{"input": "log_mel", "mask_ratio": 0.5, "encoder_fused_qkv": true, "encoder_layers": 14, "decoder_width": 256, "optimizer": "adamw"}
Rows from block 5 of the encoder of a small masked spectrogram model, named by matrix and row number. Rows with one number belong to one neuron. Each number is 500 + 40 x the weight over its row's rms, rounded and kept within 0 to 999. All counts start at 0. Numbers have three digits each. After the name is the row's rms in percent of the matrix's.
After each neuron's rows are labels from the 100 clips, of 14976, where the neuron reaches its highest value: "top examples" is what is common among them. Only what is clearly more common there than usual is listed. The data: chords played on synthesised instruments.
# fc1: MLP up (encoder.blocks.5.mlp.fc1.weight, 1280x320), inputs 92-137
# fc2: MLP down (encoder.blocks.5.mlp.fc2.weight, 320x1280, transposed), outputs 92-137

fc1.308 125:457535488419481510490453451511483528488520429536473518452567532522453451451506492494493575504494530477584517535510550494486424532481445483
fc2.308 126:527456538515483504528529578507497469475513490498493482479440534546501470528459497536551487488543468469549460525473488479484489513479505530
top examples: horn-like; white noise

fc1.177 115:448561479472538510473467498548538506525521439498538443529483518469472476503491500528510578474515553499529441542567556468476422459539486476
fc2.177 116:439464569454423546510522502464529490473447520575550487488506538436391532514501548534491493513489530475444507479523452570502457512475424472
top examples: marimba-like

fc1.262 120:509447521528486507575517517553492470552488464504507540470564480462516455490420521595543413521448537460463472534601421503489516468422547502
fc2.262 123:511460529473479482449431476426462479496527565506463465515490503529551515459568465487478559519493473478470579460512564495499543506511498506
top examples: horn-like

fc1.755 122:492544490531555532500458474563487440541438516501448475544438433542476558453479554476473566475526470510498580485532441545487493505369529510
fc2.755 123:474486478501537442495510525546523535484414455464443410453460542474457514505515485478493521509478470458614470493441467526496489477565492455
top examples: electric piano-like; muffled (low-pass)

fc1.224 135:555591506524470506546470463537563507541497410473505532544474494480501430448550476485534470530498513484545499488542443481482474527533480553
fc2.224 139:481499555526456488567567502474513523493460507476474514475569537485573510486413532494412446489591497510500527533520593420509472472494569526
top examples: clipping; text has "clipped"; text has "piano"; horn-like

fc1.549 120:516414528529513530403447560470574477515480480451492509511470494472473504507516564519496469517463476522490469518517488530474499567491492440
fc2.549 125:529479492505449470486437479454547528431513488497446479421452517503525482485543499480503441475512455508547481405610483441430533523472495461
top examples: string section-like; organ-like

fc1.484 151:512499502503431483511505591502461513483591507527511537516461487466492542512527443496502495371477481493504558489459525415469489490457494488
fc2.484 139:467477473483587493565514469558539517483479509524543518467463567510530508552520559417455436446494450488406510479482530434413458583448497554
top examples: organ-like; electric piano-like

fc1.290 130:571551517479552525521505514437473455501424487492495522473502562523509515509454506437504542571537516532565505537546415497524521531496497493
fc2.290 132:465423501546473480565523452531507498499522520467508536524527528424504531540492584527390442497480452507473478462448549555456574450484493527
top examples: white noise; marimba-like

fc1.316 122:544464492434436417477470487514547432582525438501473488481439454504484510447429453429470512464536468523516485518588484540515481511492454515
fc2.316 119:476466467548544558459466615529534473503451477481505494389459473536464488530558492509528453507526406511493538537497543497529568566491455516
top examples: vibraphone-like; arpeggio

fc1.476 128:492500504441448533520621531533475533502477523483508531552509496464411541553474476491500621508462516439501484515561452568407513500552551526
fc2.476 128:537454454518552530530538473494521515497413510523492508443563561501475554505504559456375506515538511562487436582555500538488514529541484432
top examples: thin (high-pass); instrument: organ-like; mains hum

fc1.610 115:428570500473479536440528510482535512466453536489505579523492509510507525470558545511510502526485505449504575529461527459470495501438569545
fc2.610 116:565427510505529485488531571595510460583469539530533573507515539483471464560546513472536459461541536509466454528536454519463486453506465542
top examples: saw pad; horn-like

fc1.377 145:577568537508457524463525466415447494554406488512510499497462490523488551411524423482338521560532508512462476483512508464529482475422556465
fc2.377 129:445470482483537480515532537525504471454457500554491482430481533532478452556477497550440447480486438475539354539477485422480468525573483522
top examples: harpsichord-like; piano-like

fc1.264 129:494517521451509508507472528541526488553519492425432513575444468527492463505496505445516529489517526509455487485556419582487528522438482539
fc2.264 131:544580525558502502566472513468558492536416545504475506500458486541534555522512555446433551510527520537475532428416458496460464465458530486
top examples: strummed; text has "piano"; plucked string-like

fc1.590 122:497483477441454519516509462472485515489540500470543565565512461492491454565466506457533550538520501436583501483585434516420416563536515585
fc2.590 125:455562517489503494486549524475457510528455548438501429506550462488430480509391503499476500500492452492490559463534489520498549471530515459
top examples: pink noise

fc1.496 119:522474470545490478487446535439479442515549527454469465457551547526516550450414534483443488489538492487498524527462514510520519490443537509
fc2.496 122:521493485529571606471498498563505495526494574542462450521441522542455456489603512531514481555468410522563453444445454505459459549504531483
top examples: marimba-like; block

fc1.427 125:471602479472462411517537452443482525509525528437520553534539560537515439452475497410443523546556473522531495559562511510532545436543528534
fc2.427 127:491502505492541506491570510600464514477460549576534450484558504457490494475460527524489492520433471491504525477513537544491494407473493513
top examples: playing: arpeggio up; text has "piano"; organ-like

fc1.623 116:464622492536508504451499532456506461521542465462482537570556530491574521525486462451492490547537462513568559537537537519496478525533487558
fc2.623 118:498445484500534455483481447503587457556499539522484437561434483556524575489537507474492478497461463605492565499499452504478508546554473471
top examples: muffled (low-pass); white noise

fc1.411 133:467417485497533500450557493552516532433603536494465506566482562483444471543482508501471508522484540505500467518480441509421487448569487458
fc2.411 133:491451475517504523410479517490410542490575495546480423499433428493472468543478453497482521491542532515588547499452493504525472491588516564
top examples: block; clarinet-like

fc1.657 118:555541504467508520504442584399491496517478490467517485493478534506485493538477490471514546535533458518511561573534452517521502492519579522
fc2.657 121:480486434493552530556495485442554486499488490455504515484522487450522511506513476492442479481514524541521475514604520459485508549512514511
top examples: thin (high-pass); white noise

fc1.217 127:478604557456436471499544482473441512465460531469530541481558471505546545451481527438425517547460478490481457529453485504504546389468608491
fc2.217 124:422519488529529542462478547482510479507492523414513453470626509485455461537513494470485520542497538478481462480484483426465490558469529494
top examples: arpeggio; playing: arpeggio up; harpsichord-like

fc1.628 105:497519490498528444556501461522531442547542517508463545552570516463499532492454484544417514499515542488498526519410508551493542464471505538
fc2.628 112:479414478555430450507411501547507522517563471451503493501513538500543505465525488514521490506474532469526507505539534501556451517480440529
top examples: mains hum

fc1.260 132:472599478456453542505563449508455477480575545446540567533522456551525470525385486423493560538465489479527473532487478512463514484534496537
fc2.260 134:444463507475591441601520520505555507423544527508562477514563522483534513485513557448486502558386415485498518523523508446436531485498493567
top examples: the note B; thin (high-pass); harpsichord-like

fc1.379 123:499579524556555513480509523481449407522496524465460525488575535512520535501457529467462532546538554461475542514472437495486460463530552426
fc2.379 123:487536488417461518488495428472472495456530505443497404475514497540502475507471460490495514493442514504566543537599483436496500489435453510
top examples: the note G#

fc1.480 123:493483483507485581467521496559570561482481514524492502494530476423473500469489499529566413532417585528518433551487481513478468515574470466
fc2.480 124:550518490491511422488544589522495454534462551513512496501454580494507496533475554538529475496500444511505546461502506463463503457489492496
top examples: saw pad; string section-like

fc1.764 138:430488410562516531487422574532473483471509499500528509528573492469422414505549479544530501477479392521560590520485520525519450559511472526
fc2.764 123:543495577430479474515577454489568519555481493520460534509503573522595560524487499442470515534499604465488437485482482417509509426527524475
top examples: block; square lead

fc1.342 140:466520538475478443549526585521539488510509460487431571469503516502485473478511514518491494524548467447535523517468556536408484505425475445
fc2.342 137:457452504552534485455474537567483478513523505487475464491457556486505466600514479497506519557486492496555410455434502524460511486540508513
top examples: horn-like

fc1.139 132:530469580519544493544519472476543445498483473476480527467529592490539574479451571459520507504566582413416468515462487465530556409501536513
fc2.139 128:465497482591536539428416509542489537477532558559485469517430472491451513519565449541485470487368453516569601517440485500523431523555530490
top examples: square lead

fc1.385 130:583470516514422503544610526511494614576493423431524495507488490463477518501497507467500511467512567500557434478474467569533553512542498401
fc2.385 130:522446468507531538495557472532446512417572574516510486508471517493499481459467511477559445438428435535587461455543496457505567497535526492
top examples: square lead; organ-like

fc1.168 127:521457500445427447538551505519449525498601514413464497593487537535439479527437373473439495478503494476494485516589522521401531429527502517
fc2.168 127:509449490491535525471576474548522531498475518428516471504494511513456498556588504466499445397460573514517507505530421478477500566464470462
top examples: vibraphone-like

fc1.627 115:493514472508499492512526502460484491546448462510550529448512516485553498495589504492403432506483493464505526503531518447422457542479582507
fc2.627 121:529550509509538553465513466487488484536566501419476516544519473499448498455489489543543568554519551520502483555442466601528530474478507505
top examples: saw pad; organ-like

fc1.10 134:492401506513476556517482503527531558475569455497466510435480488536500445473441500480540474492499452487485477501486473598510469487580495461
fc2.10 128:501531477558546472447479499568442496480449504499504411456492499450521548577496486577437494548546513499556512529550545494544467473480496498
top examples: clarinet-like; string section-like

fc1.12 126:504529476473467498485467548442493487481482431455421553463510475465494520440467543542526482498490543448507561526445496500461481489497545507
fc2.12 127:484451553507434485501494427515446510469453478584481486471466509458474509525545474527543451553425535471455527466507553540454440522487517503
top examples: arpeggio

fc1.675 136:512500531527466521457551494495528507468584526488470434596510491476491489512524398489505456449455441527617439544480514517512501501563487448
fc2.675 120:467499461541588480441478547486508479502483554517478432433458507534476484535465468498526490483476422493527534473371543465512471485568502487
top examples: square lead

fc1.578 116:466527483483531512538467499391526455501474517474552580420565516531519554516502513456456542534540441454561561551438520515423428564453555524
fc2.578 123:477472452469492563496477548489456488575563550457520519518559513507456462506457440510515482545498447518552486518495523490529484511563534548
top examples: horn-like

fc1.266 129:527561457533491341512485467420531437483518522479487499522561548511549556479592455469515435501542501476500471491479558441479516429477512525
fc2.266 128:465493505449503603549582530488476559518457452511432558513430491539494483514478501487568551557441448475504524454501476504494487557572527500
top examples: mains hum

fc1.218 142:496556468505476510485547476489504494519547508490430524531454456571547518434525498469484563471458510524567509495606477472424532476425501476
fc2.218 127:574553485484550550549524555544488490531497477536517509494490530474456523525458494519517488510594485513505456493472435562498461491398510503
top examples: reverberation; text has "reverberant"; text has "room"; harpsichord-like

fc1.380 156:581502521516503496522504513514521478549483512521502532534456540584517438457546503456515532502511535510475447493519454568511522488503464507
fc2.380 154:461445461472416499531578462541524552462526500468474472502546477449457575509563539498401470528394412500538513477491561500500544493501550470
top examples: square lead

fc1.323 121:537507537502500492453478499484480452542486453492438468471548529518455494516486493459522618467507507426518493475426487522472505505564517460
fc2.323 123:525476527506465471503480503439475499494459499509472446502519443553509501528428504512436495548558437479475529494543524472555461586530455471
top examples: vibraphone-like

fc1.396 122:508537491444471495534540443542521526496484471538449523525547479509463467504516511489537539449439517442486491505531448501466522480503610525
fc2.396 125:569482557520566500507515465427494488526441555523501509489528503519483540537534563539466450508545499544462552541490469502520431590511528538
top examples: thin (high-pass); vibraphone-like; mains hum

fc1.88 110:539530459449472497518484488546498536493491544534573491542502561523505542441414489469468440490487554534485476593461425477470475405533521513
fc2.88 120:438520435492491576471485475438508538574525424405503506508625435492509457453397519506465575557503517514472466491479480511514538557489490505
top examples: arpeggio; playing: arpeggio down

fc1.430 098:543488468524523525511508524470497439514520485490530482497409467538490516512569508496485475487457460512531526528406434467481455525475525533
fc2.430 106:555508437525503416492500486490481487450479488541496418467511502528525505538490467477477477506504470484541522461524549530539559465568491394
top examples: string section-like

fc1.340 119:556536557454477481456506477421531497537469488512511488490473499523473511458459580466456508490502464480507461519487516475490443490497532487
fc2.340 120:482508516472561518576487490563539498490440522528513444440497476470425472541493505482535512487489435495549462499410504511513523512523448462
top examples: arpeggio; vibraphone-like; muffled (low-pass)

fc1.179 118:486585456496543464430448474534453545499588534466476445513477468534506440474489507457556522454544452531534486538529497585473455536550487505
fc2.179 119:518486479516507517449490499549552486474589508543518442559522540499577538550497433500534481500475509522449507530563558469476508509517442483
top examples: clipping; text has "clipped"; horn-like

fc1.401 120:478468477481534519533447516489444484507558476511489488457557547504446401509415502507492574504557468440467519539469527525517503488507527524
fc2.401 119:525509581513495477465517490514531503480505520567481533461373444543500553500596469484508539490395533524512531456466484363460506497458524563
top examples: playing: arpeggio up; square lead

fc1.303 136:473506507444518519546534432479490535495433473520453462518495541499415484494464516482526557470479525478461503491486454528472529528520578519
fc2.303 133:464512542516572464510531481457491502454516553492487440479514492476465557577452481533414484516515428569481591552490508532530491569572477508
top examples: thin (high-pass); marimba-like

fc1.498 112:436480519486503423554476512548495505467473489432442494491525553482496468499497468425396496464495437415514482543482498495455576492542584464
fc2.498 119:421414478519532531499418521521555544482505490463497461460520460450471537446513494497472488538455496474490549521523517428473454556472499516
top examples: the note F#; playing: arpeggio up

fc1.50 134:569550490470537520422495463546529505509475445479559505457513539558467575518479458492506498479569539557481487501487465534516485492489484507
fc2.50 129:441514509516465549524598491453491512481549533491443484522504457478485475400524530542556529529424536485595487512478479429527479508558518544
top examples: organ-like; vibraphone-like

fc1.245 130:506447519502474528554525503557532467502485443474518541529488534457490457508455565559504470538461532475451431576548426489488465466554487501
fc2.245 119:540536471529549478441377485507378495479542573482510450474501449502516512504507475544544507510573526480432584557459502494501516488494527561
top examples: square lead; horn-like

fc1.318 118:538505527539554540511463509503564427576499508535510522490537509479537518533460530506478527542484605465476482494489438482527427475503515435
fc2.318 121:523504528491485471502515462523505554475424498510509438421454478522487541475499535522442477514406471540502487508519508515529551501477506469
top examples: saw pad; string section-like

fc1.210 141:472421485491465477533536505563557488482501470522539550520518444468440472496509480566460442493403463504500473525493465552542448527495475507
fc2.210 128:450490472481511448512514498445563501507531541548516530568495475479534454568502463475471499461493516517560470512405468407496498479539500496
top examples: reverberation; text has "room"; text has "reverberant"

fc1.216 116:537576508559496472535521482480515518536497495483511562486404534496545506436414466402490509505534567500583503493497428511493553476449577462
fc2.216 116:557499509471480530470517508541496516528440480502562516451522513459462432503488522541507488532561520456482457469503431547510499523541486454
top examples: strummed; harpsichord-like

fc1.4 130:532498505508530497556435533547584528504578448481446529445473449547546482448530544419516500521515475478486528498600436554444491495435494423
fc2.4 128:496548476522563539466490429497461496539404475657513419491503517525530570519506466491492557529513526508438481475454467548536512439557512507
top examples: strummed

fc1.449 139:465497450517476457535510440523559455546457542509519512525537484511481479405473522450486532535507570506481515508517517532424566515499590493
fc2.449 135:522558501527533518419494525500472489480481423447515478497544477464496559543486496539494499432482496484447495499449503553545499501526442497
top examples: vibraphone-like

fc1.468 110:572463440497417510560516513547467470462535452490489541525504535468439511498490498478535444509513451497525517549524462506519456592542497462
fc2.468 113:472505457509441504495472523492450505496518516441495484481466458552517498481488484477531450593436501511473472489542433395506515522515439485
top examples: strummed

fc1.133 144:438530467498478482518458537533486489491487513447442546526546465474522468494492498503454491502510462546504461511512521509539553467566510412
fc2.133 139:575491512476471480568488494431524482455503424539468542430485461528533447552507516472498470523531496447491454494466464481537511492475526499
top examples: the note F#; text has "piano"; harpsichord-like; root: B

fc1.763 119:513557476531434494605483536524471461474483484507535557448538468454534560480451478440524496512461451475495426551523472427474490462544498538
fc2.763 122:441549481542508556477464482481410498477503501463506494463564438446489539436496479505557494520430558521519562568517486493493485573500463512
top examples: clarinet-like; organ-like

fc1.186 139:587491484475474503541510444561549543447460569456522491502439485568447481491526484525528460593435408519486473508497491518495463473497503497
fc2.186 128:438534475480453505527541515484472481505524438524522452482585486443571510473530510509540554479484604493528550492539418494487585506488539505
top examples: playing: arpeggio up; pink noise

fc1.230 129:492559477478514453473569487570535468451517509483482474617453464429437488466538463545486504529464561527600475530537515510510504423467525447
fc2.230 125:513593529423512523481609503497531466473532536475515544538505525443477470521542524501492562514482620510533488466489509504457532431413538559
top examples: harpsichord-like

fc1.492 136:486477518546411487511558550485534464509554511382518505554520499483521539492487520507485528511506492535496515551459498499483560433378550507
fc2.492 127:507443536467495531519481461470438500454549548491542513462496577468493543492486542547454467489557520557478480494464520524499534496497591527
top examples: quiet level; block

fc1.704 133:448569508532524399526502522541545478522506477522481494461523491511537566531530485525518513493514470470548456520435522467464435433520542477
fc2.704 143:486562488542519532467514491537545561535436487453518577500449420495523463541525464472473545571454476535535511482575476491465450542567519507
top examples: mains hum; horn-like

fc1.378 117:494501533526525481496477492534441497548515522523417508471507457525491543465428488489467561463499508481488580481513567545531501515457512511
fc2.378 120:491495467560502527496408492436477512487463515470507477422540515526440493487520409519478542516528455461611509513379492512459498528547469462
top examples: block; marimba-like; text has "noise"

fc1.393 123:450467500491451514454538577493508510492538465433525471584450525443508521528476554500471500531506517527507520531511549546436550498424522503
fc2.393 123:502443568508557558586494446491502420481461536532542477516477586455443516504485473519477486515514504517513489496422479498474535499488554509
top examples: plucked string-like

fc1.546 131:575561467493461501585438434548529478590465527476491476561473440540493399461504422436523447498551527504460480495537466486443526542481495522
fc2.546 130:501482494459442532535561473537493514467504460502522509489511596506534446465390517495529408495568528493504480523530523496524497461465502545
top examples: clipping; text has "clipped"

fc1.765 126:526460476528501507459541500570426528487473472460484495509472505570414485440482479486516484421520533496481481482473521519511514475475501471
fc2.765 123:540546479461513463509500522531480457544476517467515558535495464573513475530544529497507489534543464491447519485567449512453509511480486483
top examples: vibraphone-like; block

fc1.276 130:481603514507436518492469561480452467523493414472536560515442450471499538515542454474488593521481513491511578500560464516490429499386485536
fc2.276 126:466470445550528401464480531497473519525458523610520410489498534525476519472541476527426500495478470499463520515526532449510461456579481489
top examples: piano-like

fc1.746 128:477498476443503464513514503498458542523543486542431490491494456456521460478485530536477548472462475518562490496498521513428552492527470424
fc2.746 131:552519512502490481512504472508471500565469499505521556447496498458518552499466562512443504540556578470468501473545526471444566465417522536
top examples: clarinet-like

fc1.652 117:504435548475504474538560514503504485546449440523501564404501567436448471506419500459474473483539477437502441532461441457482488473544486490
fc2.652 120:503604435534482482467494509534464486476453564467515517502513394529492517515567463553494520572431520488522532508466513514529475476534537469
top examples: horn-like

fc1.263 108:524478522503513516543464468522515560564576434460407508463528476485527478454490452495472521520508442381499476494506583525480464506485486509
fc2.263 114:598442457464446538451578455471442556437523566505530448520443492559416509421481509495503443534478523512519500479428514508558535453525466513
top examples: clarinet-like; square lead

fc1.239 110:523457437503534475531413499511499493518504520493546561507514529494490496436460507483526514565546559500449490511460510513420519515481528533
fc2.239 118:538489489492464529507484536497572576505483444527496426503408446491574512521581495475488465528515470560502511476498522556520530527540511523
top examples: marimba-like

fc1.322 114:518448507457481499443540514420521530442501435537494524475450555444541499482540541434492486542485515479490531498418497530481458543465535526
fc2.322 116:451466537491540516476425484532494495459491565506445527525472488514480521457461455461492515512523568503472551495504524583458495454526501533
top examples: organ-like

fc1.455 125:530479503504518487515520498548480525510443506456454575556487475519401457472474426499472490510481490516468495516485470489577514537538604517
fc2.455 126:474522494468455474451582518516498495456507522426507453486538457498548585485481539414515490486520480576521494469483431538498564575446500447
top examples: the note A#; playing: arpeggio down; vibraphone-like

fc1.712 115:545476439470489475463487540473569539498535505520534436521501572527506449450510474492476484449465561514545454513519517493497462488519457522
fc2.712 120:540460535517542528561451446477542514548421447591471543433548535527507503463394512510483523520505551497442490513536503504507445499480506511
top examples: arpeggio; playing: arpeggio down

fc1.201 141:469461466473477538480500464529498527450589539432454418574517452506443437517452453513544481489424444487621442525490548556502506525545478481
fc2.201 124:466492459516579482472503595496557469528471526548470409461488483537455467508460445454560486467452394494583511493427505425525522498615466487
top examples: square lead; clarinet-like

fc1.248 117:466471503491490484444496561475502468632437461480475462546527413521517457528509489484485474540535495533505519498464509468505477503549463490
fc2.248 119:526487464514467475566532470483516531432569516576530510501434544517478471547520448442541436426510486500500563461502491462485483504477582573
top examples: saw pad

fc1.688 139:517538503490478411444478493461499440494557502510497436512502502526484438492471498514486513479570469515436455573597573508534449476486497501
fc2.688 135:452510508519497582490489593491511520501461445519530544474491539459535547518499422557485516546486555507456545551439482482474483534506483452
top examples: marimba-like; arpeggio; playing: arpeggio down

fc1.471 148:480509528462569501511579471521481547512496472529484456501446543482512523514487515453498537546519529513458453511586435587468556458533528509
fc2.471 141:511542451573350455525467519458481517477532541504492547479562508454462471506520429520470482470488447488612557521441581454465461545463527511
top examples: playing: arpeggio up; square lead

fc1.339 118:518575498491530445520502437520566469443501466504549474467554429474497482548535495504501515563503540506501526498481456517535556493493545478
fc2.339 119:493433508502474525405532503463471503468400580441556545459458463473519464525466535498453450437536535536545530457528510474458486566476490481
top examples: clipping; text has "clipped"; playing: arpeggio up

fc1.176 124:508465552518535529511515537535566474479481521489500422472538450472526466546460499526549483593499450519484434499444480548489556478521509479
fc2.176 119:407498514519520466478463509391512505505463436518500423480490461535496499502561474524416535524488508522480473454573554397503498539472481542
top examples: saw pad

fc1.477 118:490471489452487505416566518465544484491487481492544501532523480499517547498551514482467514529451535486522433544464476418459503483521496524
fc2.477 119:533472526447498435527522475488524520517469432473475491458563588537506504488492570488514501539530495473410464430490516474452535524494485446
top examples: arpeggio; playing: arpeggio down; horn-like

fc1.475 122:560523464548495476508424578543544478551515425487396498496490538550547467482530479493542486484544475416491432492503508565503496465574490451
fc2.475 124:496346495469503499455469588502483522470480487536509503424470518511406494498536498556498529509524473524449516480490549498509540538410472480
top examples: square lead

fc1.674 142:508586510505502545563496464500537481438502561528502601522542539480479553479481489494455546525536503443505532520435529553423530484406562496
fc2.674 140:431399522496464472457412474513484523557576433508489428470457473503530538549477469464493469536444508484475501550568476488532499528625484473
top examples: playing: arpeggio up

fc1.757 117:566497500518505512520403539438503481509456463485436542437463555477472508418461493447457473528569491511463550512522440503509534515422617465
fc2.757 117:379500572533482522523539505563496587440514512524548453462477501484596450535484478595500567488448520465500565521503549552448450461523510479
top examples: playing: arpeggio down; square lead

fc1.736 128:597594477453481516549569487552457498541440499493509505539489474484417487521525479541489477470469583478480495514561475517459523519521519486
fc2.736 131:515556448489610613435422473473485459514502461484499554426524503535462533470545491482474509494588416504538489507460491467527481476469463510
top examples: mains hum

fc1.309 130:519429501456450526390548493527432528555503510493492472535481443476455495488542483550528495500367518528479481520469457522485498474573480507
fc2.309 126:521555516502518471533453439474546494555502486472519567434542513506593536472505492431467491575557583510400518501589488493467468543419489516
top examples: string section-like

fc1.474 117:475539559451414481448514468479426502414477493459529500425490571483526509477544522568439534547458570518476547529508544479522507488468501508
fc2.474 122:427410500505559499479510528528564505555486518456483481506391422536581513503495540502474448482515519499507505478451480485486463529468486525
top examples: playing: arpeggio down; square lead

fc1.637 156:524486438483416489525452428523516443508489524451463486578458389559464490426454542489403453550505525528446489491478487542442541508503491511
fc2.637 146:526552486549503476550466451464568481498488506535481550451506557528554430485528505461527463465485488510526514467492488499500496485481567509
top examples: strummed; vibraphone-like

fc1.671 152:536537514495475508488542592480502491508542493449458486495395433485562545427482516453558500472481532530542517511476407588468536460507511436
fc2.671 149:582528485469581454467463442482554447481471546500519482565471523467582539510512563510477458492473554521478493476506514511552537503516532517
top examples: playing: arpeggio up; square lead

fc1.510 123:468560522503532534499490548523503518513469473490530417511497506432469496496456527533510522484524532454554522538524499518458462493531472513
fc2.510 124:542407539477402525493477473455504480488460494554482543430470418450430500506537548536496511503491532514478470513497548526566513572464491474
top examples: vibraphone-like

fc1.592 131:434550488487542420441433486483454465492603462481498513530519464498516508480466512520471538541490479513542596526587534515431492537430452477
fc2.592 127:466548467547541504413482538471485467452545519509509466506540595521519598483502445492518516547496553470460639527568497484487475488527474481
top examples: plucked string-like; white noise

fc1.209 121:499499455523501514506513499537471573564521407504521417491517508518445507415494544532444493496492452502464525568510533595534441508445501459
fc2.209 126:525457498528550561482456605490491512486522433461509552480557526464491516498431495520556548451597501443485469575485552481572514520550540514
top examples: mains hum; marimba-like

fc1.466 124:454524517502532406510581474498496471488488544482557502525499488502502462501493515508458595502426553475441500491504448531490489460469514466
fc2.466 126:588435435513470518510391540517467507559426425503470511506454451505417540482485469522511406413501473515523553492523546437555524577541449516
top examples: the note G#; marimba-like

fc1.215 124:486558504474463426543505509517507522488486503470459549484507491554516439446513521468542466558455452491521492528533504589422430463489490483
fc2.215 126:480476519529549468430536552547499503523491500489498507457438572505503491568539506474428516459456496536517525463406491480549501478513525529
top examples: horn-like

fc1.680 145:508504491495473477465574540562523444438509541476468590578439444519421517459546515515461477459415498531475526501544488485488491436437527500
fc2.680 136:507522486454581543493512493488469490608495464445525441408633584525499408494459507484523534555580516472454428529492530498513501513531499472
top examples: playing: arpeggio up; text has "piano"; harpsichord-like

fc1.338 121:558548468531511470425490552487441441574475471503492493506561492532480468488458470507503498535561463460487496513563590488555500516480497464
fc2.338 122:469481559474451448557452461522558476533562502488472375504506507550547464524504457500469482489530476487513472518478543492542531531444457439
top examples: marimba-like; rumble; white noise

fc1.453 134:506512465532463469461534460454542491468494500521514527542557445446482400519473516499529465557447513490512516521564414571476456528513554498
fc2.453 136:449589509501479538475468541496526513573508489423469534425513433452497474474464456488515509430539470491488474453437555489510478436467493489
top examples: white noise